A small encoder-decoder audio transcriber, trained from scratch: 13.9M parameters, 9.3 epochs.
Rows from block 2 of the audio encoder of a small encoder-decoder audio transcriber, named by matrix and row number. Each number is 500 + 50 x the weight over its row's rms, rounded and kept within 0 to 999. All counts start at 0. Numbers have three digits each.
After each channel's rows are labels from the 100 clips, of 14976, where the channel reaches its highest value: "strongest on" is what is common among them. Only what is clearly more common there than usual is listed. The data: two synthetic voices taking turns or overlapping, over music, noise or silence.
# conv: width-5 conv (encoder.blocks.2.conv.weight, 128x128x5, each kernel summed), inputs 0-63

conv.75:472471565486470534500460534497493580527529528534526587645498490502528489474648527463490511487492480470512477527496534500532587520496486475598543580483569563529627533562478483540646546521493527
strongest on: reverberation

conv.105:545499492514494491541481494541496327442499486504499304373504488455479523483505468514495581529514465548551511536508464474484438478481552475386473420480505470451447436372537517476415459437520520
strongest on: background: everyday noise; thin (high-pass)

conv.48:502494497492514470510449451509452456465457507510475603558462508516587503488557501619470411462487460485511542509521511519469536460512509358506530490531518503443479536525478485417544512507548446
strongest on: reverberation

conv.74:468404447484523487527578525488470425418478352437489521487536476479545520510537479549486570565478498532473708453484465507498494495531486485504482433437472416496459483515511486486474464502654436
strongest on: background: everyday noise; clipping; helicopter

conv.81:536576561525503520483555539498531608505522503540500454454498525479484515518451489559550543524543553571521461513523515549495458522510515604542504626551499555576609461442501557542441570513541537
strongest on: background: everyday noise

conv.24:611424398552486555510637493552498335586486489500554520492482507515543549480539436520498586541488554615476409515506489503464455516508517543412463472457544433436406486430534529536446462577523525
strongest on: background: everyday noise; muffled (low-pass)